Weights of a small image flow-matching model: 19.2 epochs.
Rows from block 3 of a small image flow-matching model, named by matrix and row number. Rows with one number within an expert belong to one neuron, the router's apart. Each number is 500 + 40 x the weight over its row's rms, rounded and kept within 0 to 999. All counts start at 0. Numbers have three digits each. After the name is the row's rms in percent of the matrix's.
After each expert's rows are labels from the 100 images, of 14848 (inputs lightly noised), where the router gives the expert most weight on average: "strongest on" is what is common among them. Only what is clearly more common there than usual is listed. The data: gratings and oriented noise at many angles and scales. In brackets: how many of the 100.
# router: router (model.blocks.3.mlp.router.weight, 16x256), inputs 172-255
# up: expert up (model.blocks.3.mlp.up, 16x64x256), inputs 172-255
# down: expert down (model.blocks.3.mlp.down, 16x256x64, transposed), outputs 172-255

# expert 0
router.0 169:493469446507542484508501490546481474546527581498478524538491654473385499516552609491538496476525495474444464528502481575509475559574507476468462432498460529514490553448478522496503605556483512418515501449467508481476474580520535482492487484491516510497
up.1 114:498369497506499501618498503495501528501519498490484500501522491500507509506501501497438498423370495501501562386454495500505433553487530501539498546499500500494498501514500502518511501532497449501502427511500504488522499499457498496500484461501500502500
down.1 096:502586501502507497500506499366502500491520492500501575511500501461507511437417486500593498499502486428500501557471499502503449538450471507487499501501447529503502485491500508497500485419498506477410471553516516490498506549520500501493501494500454502492
up.2 065:498500176505498493500500500500503494502498491497614500509498501498523469522484503525504508504502505498497492501497494501502500501523500499488480395501507498348481494500489499514508502499271498494504509494504506484494216495498474488520497519501502483502
down.2 094:491501500500464478497557504540641511501499503495497435486436499438506497495500536472558499598503488528479496476496499490506500528502503499493499512500548508540495489499538489501519499499500501497570492449509510492508327546500499511604500461571504506499
up.3 102:334402467499497474683520529521499497548501500498517500485499507510496499505463498498500501392499499504502460496471564510505362540460535501504499510499499574501487497502500501568439500502497495509600571499502500500385501507500568616499498503502499492481
down.3 111:512594503500494500503504497689490514420505497502485516503511499461475513510500500472498485500495500391496492377499428503500501505500440503472500528499547537472502563519504535504468519501499499520480519568537508450345499500500496512463499500504507471489
up.4 128:471469497500502485501494502461501507613500472500501586513502515501484484500517492461505527406500506506492441499472501416559444500546503553574459500500503500499500499501770500500500493544509499501587519515560489437499500529478493499494602500494519666459
down.4 075:501539499498498502493420486500409496380482487502497498457499422494446500485447467459557516494500502573422419494500531503500463499593446501496495549496494500502509471499496574497499358493476501435492553512483470514537500601493501529491500505503512700499
strongest on: coloured (100); dashes (89)

# expert 10
router.10 128:450546459483514504474515532493543513559486510465523507541462321505415533514560502488551509511554511529531529491502517402514495424544482469466482466502462545482498501482498507486508605475462520498514487452510531465525505454511463498501470454511574524451
up.1 066:501455500497500499494498472490501547500500498633493501500498501496496502498524500475524491501500500502506500497535498501503505500498450497501481588506504504503501495498500500427501500503506532501498501494501490516486500497502503315502500509493500500501
down.1 028:493503504511496525536515497559546507511490493500495502513626497505500480512534500509544547500485498442508503497510516461528524505501502503479521522507498524398497547525497500499503510479499496493494503470510524493508496483465489478490511510565497483770
up.2 108:490558500500500504499428533371500498501500499489499500436569557501494501495496493503489447504471500500503499510499502507545500506421502496499500528504534506500503498500499500497571576630500503435500467500528492424506500509487500413500576500471551467500
down.2 073:421515510507494485487486525384501498444495497489499554527499398497375501440495502501520504536502479493469524464500498479502499500445470424497501500508506515507475496499479503496502722523497568527483498514495510474571499508501535503519512498500614440502
up.3 128:512300500456532447497497501499499496448499513510490499500499500503500500500511492520501526500479492501500501498498580495500448500520545500500500507500501497504507500500984500502478500496503503496500509528500495500530500532501502502500587501500639536500
down.3 075:496578499498496499501503497615500534537503489521493509499528502500471500479560500500538570544499554499566486487500470491500498499667513458431536501500508504493487461494552499504397565505502478446500475498500506533507504497499475472497453500508510571499
up.4 111:524501500499504494497500500518499484500502483498489499440587500498504499501452500501346493501472500501434656501509602500499501500502496501471499516500510468504502501500504500502492494500500503499499504501500500494501502455475497500499456504500509509500
down.4 099:499465543493498509493501499499430506497422494498495504492492625474495504599522501500555501495508497483499561485546502500479500493618491533501497509501510522501501503513504465507474401491499459613586501502502498436556498498506493501501541498502550527512
strongest on: coloured (100); dashes (99)

# expert 4
router.4 068:507509563589464528480480531468514494483474448505467500462485491469501457484494557543453521542465529525505523488546468570460465468408525523435411537505507494382561464528481493500488492508433499515552512521501500489471530547486481555636494484457569510498
up.1 163:500500397495499505498548508491499503502501507605473541510501499501482499503554519531500469487501499435508500497500500501528312499527496498504500498500513501499423503503499510524504500498618505511499496504500499502515499390494499478464500494505504513500
down.1 193:499485499501348502506490500496500487420501498493500550497410502522500482543354411490496485444428390561507507521483527485508530428549492501502473439500525546499520495499527500506492492482500567518602500500508490475500500498519449496501498502489519500615
up.2 077:499506464506498521499502502499559506541501499597707502501536515512497496520498480500500500469498499468511505505529493474495501409500501503500500523499490496500536501507502500499469500499493494516462496541500446501486495507502494499414502492497505525450
down.2 088:501500475493381557528525507520494485499469500509500552502502503499503502505507508301504505498509474549500499512591502502491521496513499475493503499500505503500475499497517495496519528503500503502503504542515489505500533503515500498485497698500540500457
up.3 096:499500500403500500508462556501502506500512500524500500500480501523510499516498436483502629503500522421503499499503499498544379469497445500648498498493564507500544548499500500614493501504499501446502498500490645498500501498497603499440554502500498616499
down.3 132:570488502501510499495490505496432504367465498356500513505623456502487496501499500500496505512533501518505499492514527511503555497498555499501515520504458536499474444503522536540523498526500510480538499508440723499499517483500478508500518422509499499498
up.4 056:517498500502494506499517504508500481499529500601494500520521525512500490496499497477499529498510524490475494512199498479579504509544495508499482422497501498505359473477497500499505502501508496506518500561499504499498685507500431502497550646498496468500
down.4 069:496496503499505466497500507357498497500577499627524509532487498502497452500501481502501500477505479518497507498468498501515490455502511279500397502494505498515502500494536501466512498500495498501499532480500525515486498440502484508435507521521504498542
strongest on: very fine (79); square grating (51); stripes at 150 degrees (28)

# expert 11
router.11 091:464465474429440522494507511517508525464484452554499619483474492494518515531487440454558468447438485425499486496507472482455523517453496515440452531457544476628496447547536515507487475516601519487453488540554484476486542479511483538525498498349513444428
up.1 118:500500499500501503499502500502501522498498505499499500500499497501501499502504498536500496500499487509497502499499502493504418501498507481503509500126500483498496500497502501525494498501483486499628499500500487492506500503499506504496498469507502503499
down.1 355:500501499499501500500500499500500500501532450500541500500494501498500411502503500487515498442494500499499500500500500512500500500504510502500494501648536546467495500465512501501500501514500500500500500501501497500501412506504500500499498494514500500505
up.2 132:503490500512497502495484502494500505501492500500501833498500478502387496464674500498537482500498513500501500498454517570532500350500500426498505472500506499450470496495499500559481494498500500501499484371499498501502500500501516507502503392501502500500
down.2 084:499512516498499501560495500504499500441490467492273549506500521498453507444390507499421500502501500464513510521514519504434488382496496502503500563500508499502562523506515502502513467467498512465498500522508416502452501392512454494499498525502497460499
up.3 060:503500501498500504501503493301504490610509529504502500501505501500499511505494503500502494535503453507499496509499500499501503381478503498499502592615499534502463495505500499498496495503500627546580502453498503501501500498540499501499513514500501397500
down.3 042:681498490504505505491501499563498502616540378500531423517506498499501505465504495477511501493502501499494490512479504505499498516510538495503502502451480501537517493495455506491447401495500500466500495504499422502490495502504485525561505514520499657404
up.4 061:500520500500500503543502489500499501628501491363501500522500500503500500502467518501498503506502444533486511500447500499500499696508491551499598379499469504500497502490499500497500559503499495516501504611502499499474498499484501497498499501501499499499
down.4 075:437503500507381502509499502517545500499501508491497500498590500503525519561512489503486502499517506497496498500497501500547500567498502498498557480499428502498501499500499500500500499501501487499512493515500555531500502495480499517474496498501500536503
strongest on: dashes (100); very coarse (63)

# expert 2
router.2 151:501540454483531525535497519572493510520523491472467516523576455515624485496495514473496506488527494533490504520516506466530516511480523472551464447487517427490487492531450511511521549493492439625504520429515493498454464435501508516501470510527478535483
up.1 131:452509500499540503501502502501498537466390503494502500500497500598514499500487500513499507499437490497437555551489496499574500500393500495501500500500500371497500509503500500572501496500476510504497497521499519507501497499498591499499531585498497472500
down.1 066:505473498511507500442530494477463496523496476504508500477503499501503507508532426502498498469500507502498509469500500508491499499247496502494482496501497500500504484489541501497496513531502500658495518536500500502537499508500431502502501464510495498497
up.2 077:501492512503513501468519501501498492503346489514503739501499482502510511509498500535454491502101500497493515500394503489488500489492478499498225502496503511498500510491500492502499507501547486500428492499492496501505500518504504502501469508504432496499
down.2 107:484507258489483498516491496502494500505505490516501400502525490463397510494488442507503492504457513500537483494545499499500492501501499493499644514500435501559467522514420343500550481522500499489499516492499501493529496495496501502503515504500510501480
up.3 112:489500441499564500500458508557565497457502487500501499519563500516504503498499505480500501497455502512495554505506505457502499498497572501485488547494494500503496479536498500509482535444512442536499538500472502489513495487500598509501501501500510545500
down.3 122:538475509501506482496496501500497482510498501499501526502501500570488445576525501506498563499504543501458532561500520506502497500527523491497500504499500545476500500500500504496429501501499481616536499500499498469509500502510500532504470494499528507502
up.4 054:492502496500501516436507500490511500498477510500491505500461502519387572456502494494500507501111499493502509495501495507517481476498524501496489578497480443497512505508504506560491554508506515490511495504531501500542556498502556498500499503496501506481
down.4 308:505515471500501498510500499500504500433500552521501499500503482499347503499501500493501494504461449500500513482354505501500501493615499500500502489500500500499500501523478533500515499499500499449500461499500500499503499554500501500500495473497500473500
strongest on: coloured (100); dashes (61); very fine (54)

# expert 3
router.3 090:451489494490561475495498472483524486513470547522525541528552494506483459499542570483535510445527500525477494463490498507561467479535501386519471431488512476373531512515572490483511523525511462491517492488453529460453389496515525507496502538487508509634
up.1 085:484447499503490502502554496512494519500499560503500513499478505499491503430506500501517500498499492462477491494508501508495500501464518500515489497501506491487491500505503501499439483500501510503500499500498498545511487501000499501501497495499503481499
down.1 114:535502484500505500525462513503479503502490504494500502501502509497499500500501500505505462504494499516485500480495500501496502489499495500510502499500501502494499503512500500493476508511500491499480500500500486571500500500989501502500500498499501502500
up.2 099:502501500502502503503499532509567240493502496498504501496502504526507483498494507501493535496499506521499498506500522498503497484491461502492499495498501501492497501501489501497500501500497529502501497505497503496505499508498499498500496504501509497499
down.2 090:500500499486490493491528551498495710500502496502501503502502500483499501465501501488499466498505500499499478502492460500500500496500431501478499500500500508498503501491500507497501500500500500507492483500505454499499499487500533500502501501499504500628
up.3 118:501655493500504503540499511496499515494501505500499502485597505492487516502498525503457490463472498502406496494501499499530500501327536501501477503496458502543505531503500569502491622505499501627500505497494490501400501501495554499500517530500483490499
down.3 046:575502497507501515508496497510500498499492547495499493543485496498523501500506498516504505500519503487500500498590500505506501503462503528507502501504501500473498511510491514505485589514514492589499511566502498494474503498498504503499502504480499457508
up.4 127:501501500501530502499499499499499504496517433468502497339500513500511498496519493497496498318500464503496510511534500573522501463482507500519501566503500492500526500507497500503501363497499503501513500511500497497472498506501521500499500525500504524500
down.4 078:519512518503512472510498506597475500521500231458498500550497378501589515461492548502498503504553504501503488500538500506502494500516505483500500498500516499510494499498497501509517373512505498460498494500497502497482502482501498502505499528506499520546
strongest on: noisy (100); low contrast (99); coloured (76); windowed patch (60)

# expert 8
router.8 058:430489587577490530477452529481481501529519512479485441502516575512451511472534449498549472469490500446500515485457480476490457458474479438462577499537536480543471501545587440480489500513470487462457498539450512460440433455485521537617513463437456502449
up.1 071:510495441502466519490512481500500500456489495497495514503498495515499505508494552508439498481312492514499499494507501484478462499517505504502502477500504533407486506496499499639512501502525495485915510503663508448498502458491500498497494500459516500417
down.1 101:510501498500487500511501502499513500502491503489504500505499500501501506501499374499504501496496484498500502500505500456500502504500499484501500500501496501499501489504487502650499501501500495499499498551470501485506498683500499484513499502500531500500
up.2 062:454501498500484492491503504497505495517469493474497554499498563499576513511429466501499559500499428494499500497505500733509498516502496500508500499495441504451634508498504502545480491500500499498712496593493508490531508501501381501478495513478529496432
down.2 069:437494517502484502463498500506485510512431498499502504512486464512500510479494679500499493501552499534438502501499501428498496396499509457485496481495525534505544475534472523505534463508503496505531505606463508506471499477498553501504501498498488504540
up.3 045:497492500491406503614499500508500496506499500506529501473320478501491488499481510518497463504502483489481503545497521505457500504662442503495490499503496503507501502497498501500503506507505409499503517396504501500483502730496476492495498485494499502501
down.3 054:502504568498510501481502505502560499514507481548506490497500549508500500498497502579461499499434497506496502499594512461497529492515500549501290519501498496500549489509473508499497497500500500477510494496498505497498496514498498496531494502492507507538
up.4 068:500498501493509487498534508493506401502500502401499596508496499500499505504533498508502497501502502501501493501476514497467501487500500387490457588501488494501503495500501499498500482499607497495507525506497500518485521479515499510404590504497501495501
down.4 058:504500500424504499498492483500643506505498549418541506438502503501503505453512500495446517494456506495503505499499501555523500499501503500508504737502491472499499507501502496493500503506499548403503501507418515500513499504501502501559499496497376497472
strongest on: coloured (94); low contrast (74); windowed patch (61); very coarse (46)

# expert 13
router.13 076:493491484472436513496527481482472482473503520480487509527511500454508497527543596466522509474562559539502444519502481486515602510542513538499564428458542518483438590487521572478498511511496459521461536518485521593464527502511491498514495486546536497467
up.1 103:470500501497497482494496496550500473499496500578493501492498488498501501499509499498436507502507573491500500506499489504522501501442505494500391496490545500493526445500505500495498499503501511539499497518502503501529553494433500497498480538500502499504
down.1 096:504538465501340501533497509495498566479445556510502503506497497505469498507521495472371495504511500528503499445496501504490531504565510500492433493502515503501552501579502491602501558496500503491605499499474492500500469512504315498499500391496493499503
up.2 107:407503502501496515506519502592500496499502500491506501501501503499498484497497496501527503499501501500499505492499502501497500500501501506501388461508509503512487520502678496497490500501502569491497502455501500502501478492502506499499499483496500511499
down.2 036:486508498607514485491500490452567495511501491485522506427510472482361431500407500488513493512507494507526501516605493502495520509505500500472547504498501512504591448508524463494485511493495488507478507441493449502504503508494509497478482492496501509499
up.3 068:499496498467488467505498502504487495504502484509477600474476568520500503509498507509486499492498514486480501509516500503489499634500502520536495484488511513502497397583499718504505499499503487476501488496502532501536516500502508496472499503499512502498
down.3 088:497502504502460502478500498501530494500497500531501501498504580499493515499506505544500486496511504502494494499613504500449563504506501489493489510497386499484512372474500510502486567483499511504464500500497501509570500517502508504502495503504495491506
up.4 068:504512502481468498505500501499496493472499504501431498499494498492505475478519501508476513501368354500486506513500500501479502507485496497480503500722556491501502489504533499461495505502516501510495500586498496500506578520485502513532499530457499504502
down.4 072:523490502494506499489505501377521479499481461490491498521554498496512520557507497505510499557499499490518506501498499499507500495469500472501502766319468495545490416501505490491499479499498501513487502491434503502491493511500510512494496464495504496500
strongest on: coloured (100); windowed patch (77)

# expert 1
router.1 166:557469451494517480457524480526518469494507486487553530500411517513496527558479429541540511492542503597582559542508507520492520443536535506524501443503463514499474466509513497476496389467504458502505528463476487552540476416491458508515446502500549492499
up.1 114:407647500495502506490502550501503474499494505498500501488502502500478490505496483442589507501499487500502500506476473480565327461436504523506448502499495499519505501490538500499501499581479504497574292511532504373648503498499589500497498534497478492501
down.1 112:487446495503504480501501502400474499494516521474487530502524500496446502490585609492499496503511502499512498519499515486499500468487500497543463500501496425498499500492516513500495332421502499566499408528519528458888535499498503495497501487511410459500
up.2 100:503503433561512510473470513556501499503485501499481500500488501626470495493488413500480476499500491506494505526381539500500500500424500500496466535498514569503472540505501501477498499551501518500501496491571457571427504499499382487498502505492512501499
down.2 090:536453552497550494502591473540497492449477498498486499501502495441496532498556496494501504502548498494500502498496418502528469499355502510496475515503496486507487402501499504499504491488500475461503502509475406574356502555513524498499494505498488519501
up.3 080:499501501505541503503558497491502510492496492488460498442498518493548498489495422515505506500379500500500512505569493519488500474506496419505422651500504495454671499501752594502554492502494530467496496507522494503541494525505501504497502495425505504501
down.3 083:508496466508501508416504501525501505481501498533495499532508500499490403504501445492461501516495501491504519504519490504484500496544502500471501456505435607428528477501493506511503500517499506500468502587502426597498504493498513499497490500498572499499
up.4 132:501677500505505498493531559473500501492499506467492499502545450499517499504513501500552508502264441446513500396520488465502500495410476490570502549498501498511534577502518499492366498463509500498500408501521502503503526497498502486502490504493485508503
down.4 131:503497500502504504475498521375528515503501489502498505491499683483500498580500579501559500452518500525541465525500499493491510500566497399497502496492499505499492512500508499484446399500500489503501499522500513502957503469495508495497597484502495509504
strongest on: coloured (100); very fine (54); sawtooth grating (42)

# expert 7
router.7 054:428526577474418554478449516509505491412446513511493486439454499475553537471441381490510504502450501458480517506437451524441492488467543477517590560511499474627379505544489463534522466504544459505497490568538481502457494453514486513526511484429497498399
up.1 103:498502500500509491502507497530626501504411517460499503441499496502584541500542520500507526517499478602501513498443499499501497569515499500500500505507500504500501501500498592620507498504497450501557502504432486500511499497500505502489499504521469495500
down.1 113:424506466593475498502469499500498499500535501461497545518500500502501526566519443502501499465496487497484508498560495522489494479510510481499651579501438441509657501495488500493504500487500496519498503448507501476494506501492502485476488451501535498468
up.2 077:501499500510501502492505511488501488492435505484488500498397506492500507553488500508499500513504532504505508503557489502492500498535535499497500497530500498498500501503500500501495367495497493111499512501487501500456502506486449511492520510492490495500
down.2 059:414497503403501499567417528502461499511433495410500512497347497504557539500504597500572490456508501419500499458505487502491528513387489499491502503500514500472493502500497502502502494499501504672503474482431503499501495500500494476504505499500612501499
up.3 080:352514501497475495493406505501500503727500490482459498498498508498503499625501401510496565522502503499513504483488489496533501506470562502500502498505497500500421497500501499502483434494500500497491499493500561503464540500517500497491502505495491570500
down.3 102:501502556489597498504501503500486502689498442502500516606501499500500561479497535459602499532501500499482471505494461478554488568494488495501500522500599460501337504462480507523520502559500497501536501501496360500497500702500518502511540495501562447502
up.4 141:500495505511488501500493500503500499490475504503549500500500499504510505499500498504511503510382500493498502499500500499501500500500509409533501505504500499233501502503500493500498496510094501501479502499499501495509270521501489498498503495575500532500
down.4 084:500491508502580533500456515493524493500500469389465505500498498459506505500502506499500496481640498485502496502406502475500500498500515480480498490503486523649500501585500516509499499466500493476496507505496515503497645497484508500504525487213502481468
strongest on: sawtooth grating (97); stripes at 150 degrees (26)

# expert 6
router.6 063:488504548381491530503455529518497453419530545453524449476492516485454531443470562548530509516443462431479516498547454467477537444501485497527564472577488510515525453493548512466490456482448554524547510513475478456528441425483584476345508476527436493440
up.1 064:507511500495534496499515499499499505502505494502499499496504500500548493500488502490505504495261501543499499496498501500496501480512502501505492501493509495507460496503516604501492492470499500499496500500507501501425490497501438500501415505501504500500
down.1 063:500510502500501501502501500502399501512495462483499507497499507518747596498503487490499502499520501499497489500501502512511505494497503501547504506501500499495489491508477498500499500504499494415503504506525476507449500553501494494501517534501540497515
up.2 093:444505500498522535499501364492499500501496500532490500506474456498503485499522575488500489497498499505501498500502500551499446533479501531397464450499477501536493499502500499417489498504503466500501477499557503500500505490523493510607492501313500499531
down.2 147:498498500501499506516476456501488527426497499505429502491517504503503486503500506476496419452501500357502499532514522468577494499500499501513463501504544503525499500536502568471490517500500442520501509612484400516508501531497587394490475496498495500497
up.3 090:502509499556515498493502502492500536508499414495499499498509502535519494500502476497497507505480489575499511488469544492501501498361500493488435503499508460519497509504500508500499485499499501770495498531494498499479503506504498495500495502499489499466
down.3 095:499501497501500500498500498504500500499540424501498504500503485502522501499505501496501501499503498501498500491500502503494501499314498499502500496500505501487499495500613494500497492518500502748502507500501466500500503498500501504552491501498498499506
up.4 070:500510500781500438501475508502498499523509494499500501536498483511503494522502509493567503540331494493504501499498500500505500501551498500494312481500470506501188501487527500503499500496498500500503502507497564496494497490502499498500514478499499509493
down.4 073:500501495497493493492527500505515489463594509586498458501505501494501505497503493500514500497501504508507466503539497465475500480501501527502262567395492500498496500450506498495495566525503550505500500499489526466496497524503504498499477461486502501499
strongest on: coloured (100); windowed patch (58)

# expert 15
router.15 078:522492530514513563497477498480484473411495506479428436427460464512481585472446401516468477547449538468471509496494456464462526523425497475468444574568508483555491497617513593493511503489560492469459507472453460483521532504532488512511495505516496459467
up.1 081:512508361499500500498509500598506500503499501554539502501458465505501432505504496528590492500423416499501489498503442513499498505513497500500500519497468505506419591501497720499499505502501497525501496479501437500498500499476499609500501505459502499498
down.1 097:501498457500504499539499500501499494500503527500337464495504501501500538472489499548500500643501498500505502503499501514502500503499506498504545506500646500560480505495508507501500503512500500462501503436454509500494501498497500500499500501500498497341
up.2 078:499498497498502508495495447504507524460495500529500506503499506499487489608493498499516476494585499444507492502512501506501498504504503499501508501500497517501498507501497502499504500499501519500501503452500466499503425499501515502500500501493501497498
down.2 061:518501496519471498505522495477516503514514503534508497501495497501498501517500500490465498506497531532504517504477498492545425506498501485482564500496500505467497510502491501470493494492500503503347500495492494500494501569490512503495504502506420499494
up.3 099:502509500415514540589436469498499553586501490501503500500455503498534504586490499365499500347499501484504515496495478490600500500440500500502464482500437500502499499521500800499496488500574505488498490501499499500490499500504521696502507499446505520501
down.3 073:542494503510496453559501507502500499446499499500500500500501503500497503499554618545502509501499740499498500501500500501601530575502514486519500500499504499502501497500493596503497501452500497484500499501500494499498500621446502503497502512480501506481
up.4 120:499490501500500506502598542465498498499498503499500499502480501503500500500499500500511538504500429505504499500472578502499501496523431500500448501500501498499506504501500526504506500495496438497499482495500663491500473698498514504502508500501500487501
down.4 073:498497497501548413496498484441500500577506497517499493503493499506446604506500516500499500609560231507514496499506510496505501459503486504503500546494500492495500507490503556508495501545500497458502524498368577542496500498502492584496496502448505483488
strongest on: very fine (58); square grating (50); dashes (46)

# expert 14
router.14 094:469476504405534499487502427462504481529526544526486529475544513496504423501480514538498507437503480477494481494486487511546530480506474516546369515517513542448547431449561558449505512513559527497565477520493548513505502518522511525489516535516484511629
up.1 085:478499500498549503504487501506499500506500505497500497523500426503496508505521503502501509510499445490505493500568501504550509504592546514633499473493498497497544490500496492502504497499499493500502488501499522500501511507487485475498489504503500500449
down.1 062:502505499491496498500503500532481549505500423492492500544547501508512504506500500538497581516504385498474504502544504475643558533503445505502423493498508521489544444510475486503504523499500492530503500610412499479495499605438524496496431489497484436499
up.2 081:501501500502500500499513474501504502494499496501485501560490502500504475502622499549514500500502575416507501502505501499699500497500504494499498500503499499521629502501498498494498500512533506499496487499501500506543163500505517492500515500499499501503
down.2 055:500498512555514499482502500491500508346525506484442512496502492519477487500492496503513502474438501534501498514502501499499497499502497501459429501505500546507663442541502499503501501500500517469497508499503758502498552500498500498491494495517486498517
up.3 140:315501482499502489501485501659500499498509502502508589491451500514483461499493500493500528346371550497502499484456492504569501502496498508501498537472493494507519498500497500505501501505453501437501506494512590500499497652491455501500451597499414491468
down.3 154:501498500590502536482498509499500519484490501452514503501533500500493501499515500500499420562505727514501499501506541569500607494500467500500501510498460519494483501531495500497454500500503496502578502510475500530500500500624496443507500470576492500481
up.4 050:532498500501482425502532567505500497424501431495487500503409506495524589623491452502539588515518548583503501504651504510499505505518495320507603536440503477502500498500500499501489497498500505486620509500477487502489428501496493495510497495495500510519
down.4 044:483486335514501466537499615479532499525499483502489500517502499499489502502472495504504370450498482497501481497491500500600420506503500500504500502532545500526514443539499500640504508501498499498488502529498444503501499480500488571465498592500504492594
strongest on: dashes (100); noisy (98)

# expert 12
router.12 055:442493601584449536501474521449475482450494529498506444538523533483465471485509463525484475522353502459468514474432462496457464468444468455496570529554550490411483509509521418495497482508447496503420499581477542487470501540503489532584528515526491489365
up.1 046:507503473497512505496470497496499496527487498502496498491512535496513487494490505490504448474492500500486495530513497503503490476487488525495476499371504508512576496517501501507506502508513506492501485495533505438531511503507528497257507500479503516455
down.1 101:499500536500478501500501498503502500500501500500500501501472499500496499502499505499500501499502500522483500499499502499503499470478500500499471479483500501500501497500500442501499466500500505500500500497499499500505502412500499499529499499500497500499
up.2 081:500488500471504498498502497503498499522409499519489502498516504501501523500501526505508502499498499498502498501500502511502499494498502501502406491496478500499503459531503501498509501505574501495500519496572501514501506500497496501455506511502502500502
down.2 101:499506472449498501503519495503576501544502502545500501501494498503497493504499506558489501494304505507495500509501503503480497500500503553500499500500492515481501498478498467501499479500500501495498513499498499505504501498500499501511499542501496499499
up.3 062:498508500503500495502495499521504548499500494509497501496498499512500465512499503496499497501500506484495491517501530501513500499473509501494501501499501379500511487502498499519499485513499510529500511500511503498497516499506521498123495499499498504500
down.3 050:501505495493490505495500504494481503483541499504495503504499501498498476489495502416495493499472507596486575526498538496494503497498498514501503493509499481507575502506487499499490499508511492494511478503481525501506509514508502503495511489474498500491
up.4 098:501502500501502510502509496503498502467503513500465500503502500494511467503440461500500506499500505498492502502500503538503500505513499499499500499498491497779427507500502500500499497505890516501499500498470497511525560501499500517502499502497517344500
down.4 085:497488503499500517521560496539557501478538500484500499425317477511456502508524501396539511586456511563502498498502487502498500501478473472495499494504499500474416497486533467494499502502499548500522492435475502497516500587500571498500497480765500502483
strongest on: very coarse (69); windowed patch (59)

# expert 5
router.5 059:485509574473493501516498520424466510588566532518463451529470454503526441488510461461486533450422492455488505428492453428486424533488508554549574517571568503558524407500555489460502532504434510479433498525535506478489478555494515494414509483519518537527
up.1 088:353495500508506500514501507503500418500500498500504499502501490509494502496499451500501506495443502412500504495504509499645496502501525500496502497472500502507533498572500499500503503498499535503498505507552503418498497500514501501537507492501541486500
down.1 076:584500486498502498521554496513497493500503504498503532316496497556490499549662503516498511499430507472536504487479498521499488499499503505505514717500511500498631506486526499489481497499500521535494554497493503601504496503500469537503501500486500502503
up.2 052:494590499497501512500499504484497500498502505505501501500501312509533457499497502504499497499500506499496490503507507359496499499487420500498502518495466536538572497504491501502500508487502523505501482500503510504517495497493500496744518481500514500499
down.2 069:505530500498499496488504499504500503500500496670472513503499259498497510499498525499503503456554475460474492508494498499495432577525500485501454495506503532500500496501512504501508472498502504496498502497499492500515558518494500485562488516473517498498
up.3 070:500505500502542581502499502502500260500498550539504499433524506500492510497492496500497542500500773511487505500494740501451472490512504471497500496500496501501500501500495500498498484512498494503501511496500500492537500498572497537501502488503509495501
down.3 047:499507491503511503474492522510502693508494568522510498488502496500501476512533496502500309506513501489494514487499467461491492500495481505505487499498510500502591501500498506501451505513500480534500496462503507501469499489501501451488509488500487445501
up.4 100:500482500506499510497529501499501500500501499498480538501502448509500494504507495501497501496503503496494502499504500500500500504501489483499485497494500492501499499517493500498497500497528499499499496501500500495496502501501509502740492499494489500500
down.4 081:500513498505501507504504503505501503501494506502501497500499348505489500519526460504503501500512499499503499498497501500503508503493497501506498501504497488492498497392502504502484505491502500510502483497496502497503496515499504521432498500502492497498
strongest on: very fine (60); windowed patch (52)